{
  "arch": "ecapa_tdnn",
  "model": "audio frame classifier",
  "dataset": "tunes sung on syllables by a formant synthesiser",
  "train_examples": 39062,
  "gain_aug_db": 10,
  "time_shift_ms": 50,
  "n_mels": 64,
  "hop_length": 160,
  "input": "log_mel",
  "spec_augment": true,
  "win_length": 512,
  "num_classes": 63,
  "output_stride": 2,
  "norm": "batchnorm",
  "hidden_act": "mish",
  "depths": [18],
  "kernel_size": 3,
  "stem": "single",
  "widths": [192],
  "init": "torch_default",
  "optimizer": "adamw",
  "learning_rate": 0.0015,
  "beta1": 0.8,
  "beta2": 0.95,
  "eps": 1e-08,
  "max_grad_norm": 1.0,
  "adaptive_grad_clip": 0.02,
  "max_steps": 13600,
  "batch_size": 64,
  "epochs": 22.3,
  "lr_schedule": "cosine",
  "final_lr_fraction": 0.01,
  "warmup_steps": 1360,
  "weight_decay": 0.1
}
Rows from block 3 of a small audio frame classifier, named by matrix and row number. Each number is 128 + 32 x the weight over its row's rms, rounded and kept within 0 to 255. All counts start at 0. Numbers have three digits each. After the name is the row's rms in percent of the matrix's.
Before each channel's rows are labels from the 100 clips, of 14976, where the channel reaches its highest value: "strongest on" is what is common among them. Only what is clearly more common there than usual is listed. The data: tunes sung on syllables by a formant synthesiser. In brackets: how many of the 100, against the usual share in percent.
# c30: last pointwise conv (model.blocks.3.c3.0.weight, 192x192x1), inputs 0-95

strongest on: consonant: /ʃ/ (70 vs 12.4); thin (high-pass) (42 vs 11.8)
c30.148 093:142143086113087086110184220088070090128095143104121141091127118167070108111129221153098133144068169103103109200126080152151176114149144168214101173145121108129088164079124136117110110132146162161122123145125144143119132130177125151125148133156104121118105138130146107105142142112173126133

strongest on: child-like voice (94 vs 24.5); vowel: /ɑ/ (89 vs 16.5); consonant: /d/ (29 vs 12.2)
c30.161 094:135137122188110127164168173108141147132140092158123129148104122080137097150168186194133143114085143058119133112136083142156127152092057201091166147114120123153165179137073132145137101153150157176155126161082113103105114139175179167094115107085129109145149125105136136134143200086108131071

strongest on: consonant: /m/ (79 vs 12.5)
c30.135 096:177061135158121146145199157058143135104177082145139128134097080044095066175106094115099156137132082062100183088090086103193201110039016107081108164109185112125125148188124097139114138132127165122180128173096144166137158109196138110137162148095152161121145129113124118147148131118166145124

strongest on: consonant: /m/ (55 vs 12.5)
c30.22 095:169074151171124146138125111085158167108183105055134144069162121013118099162122166156056108189130115093139180063084113165145170134064019146107071102107148126103112113153132109118110088104092143081149130154087132155143165121138129124127173102120139140134149146131129109145111137137132107087

strongest on: vowel: /o/ (72 vs 16.7); deep voice (54 vs 24.7)
c30.95 099:123155179140129104070103124110120167048123146169108162138104084171123173095147083129152110144161129148065117196150115161065118140170185071157150148119160132107093086067164106109139079107142108177093112123112104064130118126118138180146138133144132100120139135132155108077081131107205109189

strongest on: child-like voice (52 vs 24.5); consonant: /t/ (47 vs 12.8); vowel: /ɑ/ (36 vs 16.5)
c30.174 094:031146091103112100123082072159180120161162106098080117121128185151146099098116143112180070093093116153136072110102085089105073128201197232121151188129136129147201108151142139148133131170093154137170123082106162161075111162093129196127074159132110120208193142114151145155171137038156154160

strongest on: consonant: /t/ (94 vs 12.8); vowel: /e/ (39 vs 16.8); vowel: /æ/ (38 vs 16.6)
c30.18 105:089171140088167130092094094154052144150098060167170107108132128186112199161153089148140108203050135152134080203089116156073128102115178142145179127116116116142184109124109118161203123117146157130132134138093084098145146126119108095126107135050132071077103125164126131127145142143066114049

strongest on: quiet level (72 vs 29.7); consonant: /t/ (65 vs 12.8); vowel: /u/ (62 vs 16.4); consonant: /b/ (30 vs 12.7)
c30.24 100:085123108090104196151125123120103029105104097073145047182107123126157120171142052161135176124091141143091126091170145104106079125098145088143137173106122097115135141122117094153144119116149173179089151164040105138107114130188076093118126199101146030115099123132135119131146118140203120159

strongest on: consonant: none (81 vs 12.5); vowel: /æ/ (49 vs 16.6); clipping (38 vs 7.9)
c30.29 101:164148149117152165144104160099105113113138102169140151171085088127118160200096103164106120140104152135116155122110141095141131112116121042094157143087137125119151093159087085120196148118124091092111100110140142147097118127124093141129188111110146137106118082112134156109126097079150126140

strongest on: deep voice (51 vs 24.7); vowel: /o/ (49 vs 16.7); clipping (40 vs 7.9); consonant: /m/ (32 vs 12.5)
c30.66 092:080095134137082137060093088103123140103130180142157127134103156161175110083072083105093110135215176182104084154122138169052062088133178077169126116158141135140147048153085138089140082087069044143096114131146093121113134099111118128083142048144089112144128121111194090116162111127103128119

strongest on: vowel: /æ/ (39 vs 16.6); clipping (29 vs 7.9)
c30.7 104:091159097115125118128131130224115120175145117137148103117114181150166136130121128114187106127104108167128132128153215114110132137144159142110143153115131136127139115131151152181139124173111160196239167172121160168106117229131126147123131184122104124114130168110136146176143119127184154160

strongest on: child-like voice (86 vs 24.5); vowel: /ɑ/ (52 vs 16.5); vowel: /i/ (39 vs 17)
c30.153 097:111135066157125039079138187108165124089158094086074156083089134116097131106143220103162102083112123114111070133100068080155141077168139200141094176153161144116161121096209142106099066129119145136155123109100130102113132126096191193091102132098105162159186129157135122109102138088106131142

strongest on: reverberation (78 vs 49.7); vowel: /æ/ (62 vs 16.6); white noise (38 vs 7.4); clipping (35 vs 7.9)
c30.189 096:054163111128113096022132134136135101084085172146089076125105094179087140062114063073170109143134098145071104213128131155045118104170179085146118121109134114130118073099087135106091095116092107115077118099100145130099108140117117107105112115163101094123089139080149117116111139141125104112

strongest on: consonant: /ʃ/ (54 vs 12.4); deep voice (53 vs 24.7); vowel: /u/ (39 vs 16.4)
c30.23 102:143082174171065158090117150093139144118172151087181179154118116071144082063087128133086142164149144125093115118165111159092099085129089116154068130162161128133129102094119112105105087082109115162133096139115095155128159105138112187146182126128079094147148141116191100094156116123150117114

strongest on: vowel: /ɑ/ (64 vs 16.5); child-like voice (59 vs 24.5); consonant: /t/ (37 vs 12.8)
c30.20 099:129126126113164061134171142154100106163058193126112105000171152099067125134083114091133119192118161102187138173098154143138106114104133154127085144072155139131124160033070144103088165170118161170148140121145146119116078151144174179130126144158120092159171151130147125137121173109139127104

strongest on: vowel: /æ/ (41 vs 16.6)
c30.83 101:081162119094133107127114110207131094176113161128126094127126178145113132121149078125176091127111179165154126136113176165080113153157197158126140140167164147139176093122147151193136128219113135186199186118094149142125131175104087170125138155129108094120179160135140173206128109107138198161

strongest on: deep voice (75 vs 24.7); vowel: /e/ (64 vs 16.8)
c30.134 097:153133164167131134086119135121097164153106142152201173126165121119117124095118111102125098196126067106124107156155115206109094077089082108085086154169121133133099188127111122111102119108147134136104121177117065093133116103153067106098175148165082052073071153121112119130100130134136099111

strongest on: consonant: /t/ (100 vs 12.8)
c30.28 095:026170096054158058134082056165149065146121119146081090159104150234110153172143104115202155066059131157108082120119147086097122137152188136177190177119093131148160130122149127128181126133129122133151124097122149134130141186129132152134089138141152135164139136143105140134158150133120141137

strongest on: vowel: /o/ (42 vs 16.7); clipping (28 vs 7.9)
c30.172 093:045171110126131160153117102205100118168159118134135080169106148144117133159122045083255065093090105111102130139171204087097137162120127130103149125127129145134121122136178173165109131188121087133171164106075189150092187173117095157158139146100135096142145138115137157188129090109161173191

strongest on: deep voice (62 vs 24.7); vowel: /u/ (53 vs 16.4); consonant: /t/ (46 vs 12.8); consonant: /d/ (41 vs 12.2)
c30.162 101:121147166100067154131102122090128133114126135107124120134158087137134118116144133123121135162129124140128086138105097169129197080127130143146086174078113120128143140125135159168133183115145116163131127152218113105089110095134159156173109112163107082106086109120142140131142138102171152161

strongest on: consonant: /d/ (47 vs 12.2); vowel: /æ/ (44 vs 16.6); consonant: /b/ (36 vs 12.7)
c30.49 097:137100163158133146097125122093176128111211100105166155153164159075157117095132178154101144198105134078139132081179136084146109098120094107093132147141160149102125114215109156132136073153095116096140129137124178144103136129109170187125150108122153149141156143142218119153120147045148141130

strongest on: consonant: /t/ (92 vs 12.8); vowel: /ɑ/ (38 vs 16.5)
c30.106 101:130125153152127109143162105161138155170132120130139138090122192105161111090168155172098097142141140144135162099067096139152131168116136172118109216089077122123123132085120126151120114158153124144180123090149143059139141146136142208110095121118132043125161101143126129128147150084180141197

strongest on: vowel: /u/ (54 vs 16.4); vowel: /ɑ/ (43 vs 16.5); consonant: /t/ (37 vs 12.8); mains hum (28 vs 7.4)
c30.147 104:142068067164152181113130110082163105082191101097097095128065089000134065165092102118125089135170096099111109082138114088182140098102103101093089131138185122114095127148184125071062095141093087149095092157122117122118174109128173145158153078119079150144110105111166086124085124127126097143

strongest on: vowel: /o/ (68 vs 16.7); high voice (54 vs 24.9)
c30.143 098:127140158185116133120113118162120207155212114208191167194111136147215098165139149160070061117175130162093068129115159081095078171138111112087179163080118109103111102140150144119133096138110091141112116144190162117128142147076208202142100085114114138128096120121148127106140143042142149173

strongest on: reverberation (85 vs 49.7); vowel: /ɑ/ (59 vs 16.5); muffled (low-pass) (39 vs 12.2); consonant: /t/ (35 vs 12.8)
c30.51 103:114145072148155123104114112143176110131126139118129116133118144087134122143090125097145090148117097121101106079115132111112137147159131114112159096170136098164116097133162117093121112161039095149126114144085163155075166156076212150131097088099073211171149105085137129133066101120081123149

strongest on: vowel: /o/ (71 vs 16.7); deep voice (63 vs 24.7); muffled (low-pass) (32 vs 12.2)
c30.168 104:092151131121129095076110105136155127129099166127161133126155115141117141079134111129135138149103087142134114136144101175097097136163131121098125113169114093155106129072172113071137124115073099118079098133102136126118145138144147132098113114151072186148139085117111104112098129133131086153

strongest on: consonant: /t/ (40 vs 12.8); clipping (27 vs 7.9)
c30.31 101:103111085179109159045118108107180125077160133086104148162106092097162105066120098061155101092193120188069096143169089147111061078175165178090092130095155111079169089164074128132126070119116147170102122131153117119098039128109119128121121166148086074139139147111194127102092115107101131115

strongest on: vowel: /ɑ/ (99 vs 16.5); child-like voice (94 vs 24.5)
c30.105 096:189066091190091152100197178066141121093184092074128126088127143088147078115092178127069199133112111094101145067088067061208130155077095125085082140097112090069152147143126095136132111091162158183140123209080095130139125097167130105108149147078107110133131133111146105097140142171170115135

strongest on: vowel: /u/ (61 vs 16.4); deep voice (51 vs 24.7); muffled (low-pass) (38 vs 12.2); consonant: none (35 vs 12.5)
c30.85 091:174134187232117158094083122141140251163193114133229194130144138095206092083123116142103088157164044124152123124117086156079085148119064143081103112149141119114107117188107123130129177109131060147133113122184097121143130090135132133150188090133111122140142113102132099115122138111122113145

strongest on: vowel: /u/ (65 vs 16.4); clipping (35 vs 7.9); consonant: /m/ (33 vs 12.5)
c30.57 102:143158123176055128120124166161130172126153104114124168137117117104148066077107147104155064104142043125119148145136078169104151100139103196078066151159125087125098112121096101084079130129095096118135075109124117122072137116125084146138158110162087102156117100052126068110108098137127085170

strongest on: clipping (42 vs 7.9); consonant: /l/ (35 vs 12.5); mains hum (30 vs 7.4)
c30.75 099:193033177171114110119092085017140199081157081109152182066153128117122120100143173099011140150124159035127153125041034143139182145051081163141090151102099160109139104155140110142143133099140139148116135131120085133163137066108134115094117137087139129117156133148140132114149158145152123124

strongest on: mains hum (83 vs 7.4)
c30.71 102:097136113170077154121089146142121133136164106121142120188159158122214129117153144090170202088140101127118108131244117130092121155103079109135116129153113116119106123153152110120137095145144122140138135142127149083149145194160148128080069138102139148171109119118152115117144183096168132153

strongest on: deep voice (62 vs 24.7); vowel: /u/ (46 vs 16.4); consonant: /ʃ/ (33 vs 12.4); consonant: /t/ (31 vs 12.8)
c30.42 101:167099104195072122121131103111177153102178145125118141136137088083174084066102119081133132158221130184123156124162105158157138131168149122119064150098153090128077093109139126110066110067107083139121091121176124061116128142139140159180140073151126110134129143103138080090091107144170105175

strongest on: high voice (60 vs 24.9); vowel: /o/ (50 vs 16.7); vowel: /u/ (49 vs 16.4)
c30.37 102:142111092207099125072111110131147189121186109150209154104065124115182052051063091111102095210168140126109078160160092113099109105159139149108082112112149095121141055150111114084121061097071087156164086162096099097126136136114148145144179102132068114148151106080153086083149156117139105137

strongest on: quiet level (67 vs 29.7); vowel: /e/ (63 vs 16.8)
c30.181 102:114098085148160111114133152127098144118164099139120108144128096116118105153130073094167107129091078104101140104145141085121143125099090134079138148129056107130125145017199121108122093136148153150123148154031131109116147155152135102149070185118151094076131154164088096140138147107191114163

strongest on: deep voice (64 vs 24.7); consonant: /d/ (52 vs 12.2); muffled (low-pass) (42 vs 12.2)
c30.167 098:162153161105115167105053064155098140154121122110246168135126091167133145078133100101110150118106106165099156124108163174084079132097147062148179133165123131146118126114125083109171128128084092132091114110116105074135149122110118116055154138102099154141064089086153120113135086119146138108

strongest on: reverberation (80 vs 49.7); vowel: /ɑ/ (48 vs 16.5); clipping (46 vs 7.9)
c30.92 101:095144146091109120159023052151078113182170078158189106155131196118133119104133094184122158146043187106155110075146139082076085135103125130072149121155156166115144124171151162194168164159138109156162168152081118154113105156126112125151177148055146122108155142155146183167148146079110169103

strongest on: vowel: /æ/ (41 vs 16.6)
c30.64 101:058150107095143125160066086204103115200101135142168129155102187141136128110103084142159097180085161131150106115138220135068089123150124111070136143115112160115134129145145170176180113159120134160187168121083161150107116190145123107145146159120099118082157165126069175183126075108136158137

strongest on: consonant: /ʃ/ (70 vs 12.4); vowel: /u/ (38 vs 16.4)
c30.82 101:113096093140084163120136115066143096091145119107093111132118103142141125135167141135125136095153145122105117130149085120131119135105156149172075067174135112131139140184079082111164140074141155107090098195074098130152133100111067066070081147124088167132078113134158138087130073168060118040

strongest on: deep voice (57 vs 24.7); vowel: /æ/ (51 vs 16.6); consonant: /t/ (32 vs 12.8)
c30.59 100:090152161135194082170139101082143105098099114123103084121208096130147192174184140144106189129117107094185104107186135101157127178095101099162140112087091179124116151099131147168153165091252140102089158123095087149180149108184127100174091160115234099132122150208097145131169130130126138143

strongest on: vowel: /æ/ (77 vs 16.6); clipping (46 vs 7.9)
c30.97 099:126162130121110090019073058096181080076136176078129124160142071163106153071123114072105151108149140167057179112143092204076131072166187074133150082113180101092123067167124089121142051092119122122084099144112131087131088110086104105083118129149104104135115113107208113098102112134120111130

strongest on: reverberation (85 vs 49.7); clipping (52 vs 7.9); vowel: /e/ (52 vs 16.8); pink noise (28 vs 7.6)
c30.47 111:136118130157136123152134135153132096158167120138131086131131134157110150113158097113140145124153162124156123133136154136133166147125145126156111135161182227171140122115204200144118136148163119198127224168139122112193160120123156159135157148142162083127181236179161186146113133139133255169

strongest on: consonant: /t/ (49 vs 12.8); consonant: /d/ (44 vs 12.2); vowel: /æ/ (44 vs 16.6)
c30.58 105:076146154117151187175135106146097140123079132196133112184148099130131149161137076097123113109125066170158125122121161124135098180126099085079147073145099160083097174125106146148160146116160152079098136130092102147150118141166077000168097148082149113057047146130057152148118130106076122079

strongest on: reverberation (92 vs 49.7); child-like voice (55 vs 24.5); vowel: /o/ (43 vs 16.7)
c30.156 104:066186116098143166150093098176079096172136083170184110136135159147100128113155098145133084144082136142156108150119173149094099135129116101114153115144162209136155153145170204197137113213134120206150231139135132130131121153135101128123131164091120082104120186129162205255103111089166209127

strongest on: child-like voice (55 vs 24.5); vowel: /o/ (52 vs 16.7); thin (high-pass) (30 vs 11.8)
c30.48 093:020131105117154145154151139202175142177137127094090131130146169131107103114146090071251070083109059126138114112116176083082120195173117208077154135120063128104122102152126133154130162151123124137203134097119179179101120176145088123137114163109124132139134139093068144135176078102114121144

strongest on: vowel: /o/ (97 vs 16.7); deep voice (61 vs 24.7)
c30.19 098:098111150144146127103062106135185153102127191204127154170127080118132118073098054105156097130192126131126162162160161161030133094140158044119155084125150126183086077149106141103136144102098026081085107080144123085139147123070141123150117056208136143123098148101131100090106134104119108136

strongest on: reverberation (85 vs 49.7); vowel: /ɑ/ (39 vs 16.5); clipping (35 vs 7.9)
c30.78 103:067156115129168085150084079191100129172102123165155109101122152203136142106125096149131109146080110124136125100146191143061029167129131115128189092140118160170129166122137189243173136176157108178199194142116130142128138180164152125110098142116137101127146171104119193189150146127151174135

strongest on: vowel: /e/ (81 vs 16.8); deep voice (72 vs 24.7); clipping (30 vs 7.9)
c30.150 097:156079105178109085062142152121102162071116160130138140067146069120091119070082103061125128149161120069121119186124150190090156075096094071145097111137148128149051122077111144100095142140129076136088128157138115113161126119155124111113176126135125102097108145123129116112133124153114122143

strongest on: consonant: /t/ (44 vs 12.8)
c30.5 105:092195219042172116166133104100075111105068128150117099149200122127068189172194161198099171148082184118166153131120088139138127117128152133181157108147073139138139167144128117139111142121178176090112132109097119110159133112115065087110120165131134100117132150135072132119100112156093123115

strongest on: consonant: /t/ (51 vs 12.8); vowel: /æ/ (41 vs 16.6); consonant: /d/ (40 vs 12.2); muffled (low-pass) (29 vs 12.2)
c30.183 100:143103133108131111139145131121180135142162120155150148151163155125124105138111132182100160165092163149161146102135109106158120108142160147104153174125135139149137096227110110114162168119128083083125103103175143125110157115096176187151146069093167162171130105151141119106155152087150113163

strongest on: consonant: /b/ (79 vs 12.7); vowel: /u/ (55 vs 16.4)
c30.2 104:124131113142086170148152131118094084099133127105135097168125076163118115154163113105159130092132148129109119136140111166121155136088143108145095166147138145178123153151127132132136117143158157139108141141151135077162175132145079094073146164124125076121122139138156154127118108110171161145

strongest on: mains hum (71 vs 7.4)
c30.30 098:083131074163099124129124116125116125078165107093121109144161130145166135095136163113130171106083075065072100111192114070114118150076094135097137104179155132120109146181159125127124053159092106150142115168098118124130141146133213114107097124056137128162092120154148140143123199094155116168

strongest on: consonant: /t/ (53 vs 12.8); deep voice (50 vs 24.7); vowel: /u/ (44 vs 16.4); consonant: /d/ (36 vs 12.2)
c30.133 103:106144164121093146088113110150092165135150122155164158147129151126176127143128102135152110162117126154123121176159133148080078140140165157110136193085096113146092119107146125122114078148141118186166115140149127078101164153134141158113080139128132024103104115122138125119163190071227115183

strongest on: vowel: /ɑ/ (43 vs 16.5); clipping (35 vs 7.9)
c30.76 105:109112104136127149130126099200142131184142132098138139131109182123150110098121106144158133143125152150128130107161177153096135148141167150093112154147144146114134113122165163164122112184127173200205177170104169152098098229131120152093133173129077096126182153122144162190148124117169178157

strongest on: consonant: /ʃ/ (57 vs 12.4); vowel: /e/ (55 vs 16.8)
c30.81 097:088150042133157103080133136146142106123120159160109088079110129135082105163046060025183110137113111105108107122112156096130177075124123085112130137082111066099111058132121076127139120099113152141132102138109136141052124131124130119143116145143111133114151095118130097079128096123158062140

strongest on: consonant: /l/ (97 vs 12.5)
c30.110 098:162070205158071179115101107104182157128155133081163186154177118027162054082125174106073142136154093187108153100120103172114133151140122178102060137133077102117141124128074051132086129125094147098115083083140155134137141141120098109079135078135140140151092078093120110108126089151146070124

strongest on: vowel: /u/ (62 vs 16.4)
c30.41 100:195091176171098142099088132068122200076190113112176177149129095095148105083096131095001158116163130071089162109097045147110141115083063128141118126134189090128137119175167080100155113078120096176112074163125088112151136064135175169142151083099149131117133103091167079073136166133152094140

strongest on: consonant: /ʃ/ (99 vs 12.4); thin (high-pass) (39 vs 11.8)
c30.138 088:221104150102096079080128212065070183074096165146123214119100072163039116115132220070115133104104126078052135233083084198129174078131099163218134129155118129141127130147104116148153128127116115139125131126198107104125113124118110112062143103130129145092091132117141137133138134142120119130

strongest on: clipping (31 vs 7.9)
c30.116 099:052163122110162124147104155251112128200125129125106136130139150128072111133121116099231049068054087123126106117137186126091141161150135184091163170123076135113134132133124152152122136165106134145186138134080196175095126206132097125118191161132133134115140147115110134174118082122152139170

strongest on: vowel: /ɑ/ (59 vs 16.5); clipping (28 vs 7.9); thin (high-pass) (28 vs 11.8)
c30.8 096:136119150110134221164102124192093179228160088120191176154127180113118111103138079120167072133092093140143118095100188116105093186085116140045148136150103157123121123107113155180149125183113151116186161136089155155097128164103105124107161161114102132107077164131141178216158115070153168122

strongest on: deep voice (56 vs 24.7); vowel: /ɑ/ (38 vs 16.5)
c30.126 097:119101117161107107071152162112165177095138193171078158132114089060100094092082115097184093164193100081107175194159181140095199044134109051092120115137185113192132126118090122106107138128074095087098123100138145112134140142102123137132153103195115149145124125139129132133106095145103130115

strongest on: consonant: /ʃ/ (46 vs 12.4); vowel: /ɑ/ (40 vs 16.5); thin (high-pass) (39 vs 11.8)
c30.159 092:200113125145104091163192197087107123110117116108063116077168084111061132107126163099120169101141108068149221137105081173164235142086043102157050126121121156132118141076122136138095165111154111158122158132165103115161112068189101133129188134119189133143097169134146157138141118225141152156

strongest on: reverberation (82 vs 49.7); clipping (61 vs 7.9); pink noise (25 vs 7.6)
c30.27 102:130128127154166172126100186153150148124134146133097106111136129155137128157141125120159176119142128147146113150152167126156163165112130159135155151101147168119201158141149189130138082164155195187172171133157144135151088136169111137137101198136125126138189186148178156161093169125152158133

strongest on: vowel: /o/ (74 vs 16.7); deep voice (66 vs 24.7)
c30.142 092:129122177151120094076064096121192230127165185200129183158174109080184125104117095100144082136226111163107193186164142169072152127161143073101135098131150133161060078136107131120100135105109078103089121105150142102145137140103150166158134112230165118137116151151141100115152106118125127145

strongest on: consonant: /ʃ/ (100 vs 12.4); thin (high-pass) (55 vs 11.8)
c30.91 095:109124090057130098134173117100100020100029140084080070051126129202042152129114115122047212153089197081117157132072138140125174119071135106250130139105101121102104128100113131108111100083125163156132108128126112147094080079175083077133110137133112088065111126114116138108128112214155108109

strongest on: quiet level (88 vs 29.7); white noise (56 vs 7.4); vowel: /i/ (38 vs 17)
c30.184 102:077137119086147101126116121101092102094054138132076129120114060177088165128131114111130126147089154118120092164130146109088118091117143063132122134036114119067116140110127143114152084111116138175073128168061133101077085132159120105148127145113139071052102144116100132147107103130114111138

strongest on: vowel: /i/ (46 vs 17); clipping (42 vs 7.9); white noise (28 vs 7.4); pink noise (26 vs 7.6)
c30.146 101:136130180155153084169135134080153112097166119113105093126198146117121159162171172181056219145123173109176141113124069141154160116124141148170123146115129163166143114150164125128148143124202176179120140167118113166234150084112156166158144151126200093168172152233166151113149131136134172186

strongest on: clipping (38 vs 7.9); vowel: /æ/ (36 vs 16.6); consonant: none (32 vs 12.5)
c30.80 107:109157157123173160169135144095087143123107113143128180183157094118144171186161148173121159135096140114149095117146114109144109135117113134139187105084055110099142155123115115122166158101162137063103113107102095155143098105167078074125139158100161122052087123148010124116111119127125099107

strongest on: consonant: /b/ (47 vs 12.7); clipping (37 vs 7.9); mains hum (27 vs 7.4)
c30.36 104:146139129191108150122129134126171161127165112118139094167097088153159146166144097128132186150144117119098114117205116091165161147140098079139139083115141118124136129145096139149125103127146101104131128142116145115124124136198192117130094126143212117158114129122170126120149215091149126123

strongest on: consonant: none (64 vs 12.5)
c30.89 103:089143124128138121138100061179111151167110132139157174156142182142140126117116123143125118096100104140115113105114164147066067143138149146113193095102130130106173127135039113153181145100120140077166129127110132139114030148118145110095163117123131116100117124104122130144159126091046144016

strongest on: vowel: /ɑ/ (60 vs 16.5)
c30.60 097:122145171074184113199080086144110122186138040101160097080205136059081134173174109153139095169026065089209170076130105109144144177131044125063117144135068140154097139087137142149147151133162108128150158121132148146131169173161121127154153162092149110123138156172089155162111122135150169154

strongest on: reverberation (75 vs 49.7); vowel: /æ/ (70 vs 16.6)
c30.13 099:125097200089152189208093128130065106170082100080143091159197134063131145095189134139075116108065088133255129043113135149114076217066070135106108108142105199165068177111121147139143176124179125100108172111090124179172169101147064077129149164100162120126119172179085181150133120149103156135

strongest on: consonant: /d/ (41 vs 12.2); consonant: /b/ (38 vs 12.7); clipping (35 vs 7.9)
c30.170 096:101133110118099105084092114143109129156146089135155112132118178140161132118109113121134155166089123130130046098148092055066090084138162122102144154126137122093165126152128121125150119112130128189148108198080058118143105110117199151095119100069139162170121118135194115123172210130159109086

strongest on: vowel: /ɑ/ (100 vs 16.5); child-like voice (98 vs 24.5)
c30.180 096:179060084146137131156210176104094131105120104103080136081089148102128089159104177156062147094103148077115140045102127048204120136081092128147132133110116093099096165068124089067108144104133130163078121174112121146131146075149132129148122115097143152102147113104102081090117110129130116136

strongest on: consonant: /ʃ/ (93 vs 12.4); quiet level (69 vs 29.7)
c30.62 101:122156141141117142113138130134116148129126163119136147119144111096149114108143108103114086156129085117126113150146115190095114132136134152112086108077130150055133111118125160134115118112127154114162131147059143143109057146159116120178129168160121102099149171120112105148152113113133111113